Weights of a small waveform VAE: encoder norm batchnorm.
Rows from block 2 of the decoder of a small waveform VAE, named by matrix and row number. Each number is 128 + 32 x the weight over its row's rms, rounded and kept within 0 to 255. All counts start at 0.
After each channel's rows are labels from the 100 clips, of 14976, where the channel reaches its highest value: "strongest on" is what is common among them. Only what is clearly more common there than usual is listed. The data: telephone keypad tones over noise or synthetic speech. In brackets: how many of the 100, against the usual share in percent.
# conv: width-7 conv (decoder.decb.0.0.conv.weight, 128x128x7, each kernel summed), inputs 0-127

conv.47 [110 139 117 139 136 120 123 128 124 121 125 121 118 108 132 113 130 115 153 177 135 131 117 117 116 128 132  36 131 133 141 113 126  67 143 121 123 114  77 112 111 123 111 138 127 104 129 117 120 117   0 118 118 115 132  96 126 118 128 120 124 129 138 126 122 244 127 117 208 144 160 130 132 136 106 142 154 128 116 119 135 123 132 135 133 114 124 139 141 121 179 142 136 255 137 138 122 103 128 131 135 123 133 112 126 139 129 135 140 131 126 127 133 125  90 130 140 136 129 124 160   0 124 132 124 139 142 133]
strongest on: white noise (71 vs 18); clipping (56 vs 7.6)

conv.119 [118 134 107 154  84 143 132 159 141 158 114 119 102  98 132 188 223 104 154  92  93 146 139 135 156  50 132 151 101 114 104 125 138 133 132 126  88 161  99  86  97 169 158 116 166 139 150 107 106 180 121 117 111  74  43  93 177 145  42 156  40 141 115  87  93 115 156 117 113 126 116 148  99 139 127 124 115  63 186 114 106 168 175 122 154 190 126 116 144 143 144 129 136 118 140 134 122 131 112  91  77 108 120 160  80  73 106 157 141 108 121 122 104 157 136 108 159 165  95 113 116 125 151 108 166  88  88 196]
strongest on: clipping (48 vs 7.6)

conv.123 [ 58 109 143 154 129 128 109 109  95 130 146 160 147 132 110 149 105  97 176 165 221 117 109 137   0 142 108  66 124  96 106 121 103 128 128 118 105 110  98 141 122  94 182 103 106 132 120 137 116 107 126 147  96 100 146  93 129 126 102 141 150 132 240 115 188 158 132 113 121 142 111 133 122 167 106 110 109  87 129 110 138 125 138 166 101 111 149 113 153 146 146 127  94 139 169 147 162 162 168 126 144 206 138 150 111 255 132 116  90 141 108 131 132 131 132 163  69 119 139  90 129 127 105 112 149 127 127 146]
strongest on: speech (62 vs 35.5); mains hum (52 vs 17.4)

conv.7 [144 142  98 131 107 128 127 141 154 121 104 125 100  90 137 119 156 110 102 103 110 148 121 118 159 114 142 254 124 149 156  99 124 252 137 130 125 114 175 111 114 152 114 136 153  94 124 123 115 127 217 116 131 107 110 149 133 123 120 124  95 117  95 138  89   9 128 125  36 125 118 124 117 134 133 126  95 135 126 123 122 126 128 137 151 123 114 129 110 123 107 131 162   0 123 125 118  73  94 120 112 106 124 129 131  96 131 120 154 132 121 125 139 124 181 122 151 138 133 125  93 195 146 117 113 133 135 121]
strongest on: speech (82 vs 35.5); mains hum (59 vs 17.4)

conv.115 [173 135 110 126 119 130 120 150 114 102 145 160 115 126 146 130 146 136  27  73 150 135 134 132 133  96 130 143 127 109 123 127 101 155 130 116 139 132 255 122 124  81 118 111 142 123 107 141 138 139 189 124 172 132 142 255 117 121 123 137 115  94 120 125 109 100 120 113  88  88  88 135 118 137 132 118 129 119 141 134 176 132 123 118  79 140 143 111  63 172  28 123 142  84  80 126 167 118 165 120 127 180 111 142 137 132 118 131 121 118 121 129 137 142 141 120  94 124 109 160 118 219 144 144 147 115 117 135]
strongest on: mains hum (100 vs 17.4); muffled (low-pass) (34 vs 11.9)

conv.121 [126 201  11 168 138 135 146 175 130  81  73 165 133 113 119 108 124  81 131 100 126 135 141 132 145 141 114 118 125  89 128 130 128 117 121 135 184 120 111 105 142 118 125 139 164  87  79 142 128 122 102  46 145 156 168 131  91 144  73  72 125 145 127 128 105 138 125 114 147 122 139 201 200 113 131 139 141 149  94 168 147 133 134 135 120  92 115 143  90 115 140 190 192 138 115  82 113  28  95 139 130 116 129 113 139 121 142 220 125 146 123 111 108 143 120 132 126 117 139 127 143 111 196 218 113 117 109 108]
strongest on: clipping (62 vs 7.6)

conv.62 [ 17 134 119 124 117 139 131 137 119 127 127 127 114 121 123 122 131 136 197 115 138 146 136 125 111 113 127 150 126 133 103 125 115 163 128 133 130 136 117 126 124 167 113 132 134 134 118 135 136 143 137 130   0 126 132  80 118 127 113 138 118 147 168 126 111 109 131 125  99 123 113 135 123 129 136 121  75 134 130 132  80 135 110 113 132 134 136 122 168 118 130 121 143 108 255 121 120 130 111 137 112 135 132 134 145 136 121 136 114 125 132 125 127 139 164 117 118 124 123   0  94 135 136 129 131 116 118 131]
strongest on: speech (100 vs 35.5)

conv.78 [117 115 128  37 105 117  80 129  92 138 191 119 110 148 166 128 105 208 150 140 140 125 102  95 128  58 145 119 126 181 135 136 111 111 144 122 128 152  82 112 102 142  87 124 122 134 150 163 133 191 107 160 141 126  92 102 128 117 224 191 120 109 123 111 141 154 121 123 161 105 131  66  49 158 151 102 141 109 182  96 134 168  96  70 106 215 131 108 133 168 137  67 153 153 107 137 155 149 145 141  95 125 103 151 146 115  80  94 124  69 145 129 145 137 117  92 134 111 119 137 140 116 128  75 160 114  71 169]
strongest on: clipping (65 vs 7.6)

conv.8 [ 92 150  81 158 135 108  97 143  98 117 141 130 104  81 133 145 170  80 136 111 167 113  92 112 118  62 127 140 107 140 141  64  99 193 185 122 134 115 172  69  93  87 121 138 125  53 115 106 122 112 181  70 111  84 141 137 119 116  69 137 119 119 152 109 113 102 166 107  71 139  88 138 112 200 103 215  68  84 141 113 170 126 165 177 114 101 137 144 121 153 120 151 163  82 123 169 166  57 153 111 108 165 120 101 110 144 119 156 144  97 119  89 125 111 172 138 119 143 109 101 104 174 154  99 157  99 131 167]
strongest on: clipping (43 vs 7.6)

conv.89 [154 128 175 122 174 140 123  96 149 139 140  85 135 125 136  82 137 107 119 147  59 154 100 124 140 216 138 154 122 129 109 164 153 125 140  85 118  73 133 140 125 170 204 138  74 145 128 200 121  98 138 137 118 147 172 136 116 119 135  95 142 116  86 140 196 111 106 124 127 131 134  96 159 131  63 104 137 155  87 111  79 163 151 128 193  75  90 150 152  69 122 142  90 120 134 159 100 180  99 112 191  66 124 100 114  92 158 122 107 156 157 115 107 120 128 176 174  81 159 148 125 123  69 135 156 196 162  86]
strongest on: number of keys: 9 (30 vs 11.6); clipping (27 vs 7.6)

conv.17 [ 65 125 140 117 139 118 108 130 113 134 137 134 113 125 128 110 143 132 255 169 137 133 114 115  83 123 136  81 138 129 148 125 129  97 155 110 115 116   0 118 115 116 129 121 108 120 126 136 111 128  73 127 101 110 122   0 133 107 135 132 124 115 164 115 145 175 136 105 165 168 162 117 122 145 106 138 146 114 128 112 139 142 131 125 134 133 125 134 175 130 197 126 126 180 171 143 146 132 146 117 126 120 139 128 134 155 125 126 140 118 140 133 138 132 105 128 138 133 118  96 142  66 111 129 151 132 127 146]
strongest on: white noise (74 vs 18)

conv.27 [ 37 115 175 113 125  93 107 121 129 118 137 112 163 181 100 164 118 145 188 134 137 101 132 146 107 133 100 142 147 151 109 147 121 184 118 153 148 159 115 143 148 169 170  94 132 148 134 124 125  87 138 136  32 148 160  83 134 145 152 157 167 162 176 113 160 127 130 143 107 142 116 128  95 149 138 145   0 117 129 148  71 100 138 144 153 130 157 102 176 104 153 139  60 107 221 117  98 136 102 154 143 130 144 136  94 143 111 123 110 109 119 162 128 113 174 125 125 122 122  15  70 129 139 132 137 106 112 133]
strongest on: speech (62 vs 35.5)

conv.11 [101  97 114 121 138 123 121 109 110 145 135 175 144 117 124 139 127 118 129 132 193 123 104 109  98 155 127 131 135 103 109 133 112 237 123 110 107 120 152 148 132  99 112 108 110 145 149 130 149 127 210 136 114  93 110 140 136 128 113 111 137 107 179 126 137 107 128 127  20 140  12 131 131 132 126 113  68 127 141  92 150 138 118 128  77 120 140 141 115 155 114 104 142  40 136 159 176 132 169 125 139 205 144 156 135 179 144 113 115 148 117 108 145 116 210 159  68 136 132 102  76 228  94 114 128 139 149 139]
strongest on: mains hum (100 vs 17.4)

conv.110 [  0 114 118 126 139 140 131 125 104 151 137 147 133 119 124 122 127 124 255 136 163 121 133 114  79 116 123 115 119 108 135 134 138 136 131 119 108 128  75 132 119 139 129 134 125 138 141 129 127 146 110 131  74 106  95   0 141 131 108 125 132 125 216 117 132 145 121 124 131 131 130 134 130 124 122 128 113 119 145 109 123 137 133 131 115 138 126 130 180 143 157 110 147 138 207 139 148 139 145 126 122 148 137 135 128 170 123 125 123 133 130 125 130 137 132 132 116 130 123  55 122 104 119 112 136 120 130 140]
strongest on: speech (100 vs 35.5)

conv.104 [121 161   0 172 137 124 115 176 127  68  90 160 120 110 145  99 142  81 141 105 120 146 123 124 153 122 147 116 149  70 125 120 107 132 151 121 186  93  89  82 138 127 104 131 138  74  73 155 137 143 102  52 126 154 141 128 111 122  78  67 111 116 135 124 136 136 134  81 160 108 143 200 178 141 102 108 129 136 120 164 146 154 147 138 138 104 122 136  80 135 158 179 200 132 126 118 140  12  87 139 117 107 114 142 167 106 133 199 133 137 116 126 131 132 133 133 140 106 119 112 133 108 176 186 121 143 105 132]
strongest on: clipping (63 vs 7.6)

conv.31 [153 107  96 153 110 145 132 182 110 121 125 158 140 144 122 164 178 126  93  85  91 117 169 151 187  71  91 172 124  95 126 116  84 144  77 129 133 162 167 147 131 145 145  97 173 131 113 102  92 153 132 112 133  83 106 156 147 144  43 180  92 126  66  83  94 103  93 109 119 140 134 193  96 159 138 132 129  51 170 132 129 103 175 151 136 181 142  51  95 159 130 106 122 111 113 129 122  92  84 119 102 100 154 167 103  76  85 185 122 141  96 136 136 160 127 134 152 144 114 143 135 135 175 140 133  52  77 178]
strongest on: clipping (42 vs 7.6)

conv.57 [ 70 125 121 123 133  87  93 145 142  96 141  83 122 148 122 125  99 140 176 123 111 122 107 128 133 103 149 150 146 180 120 110  95 155 156 141 158 116 118 105 133 255 104  90 127 101 109 111 138  93 135 122   0 127 138  93 110 110 150 135 147 181 130 117 146 115 168 110 113 127 127 124 129 173 109 152  95 116 120 133   4 106 110 144 171 125 163 128 176  85 129 148 120 115 250 134  74 112  79 133 136  97 128 131 137 108 132 131 133 105 117 135 145 124 145 122 151 135 125  65 112 123 150 144 131 137 115 159]
strongest on: thin (high-pass) (36 vs 12.4)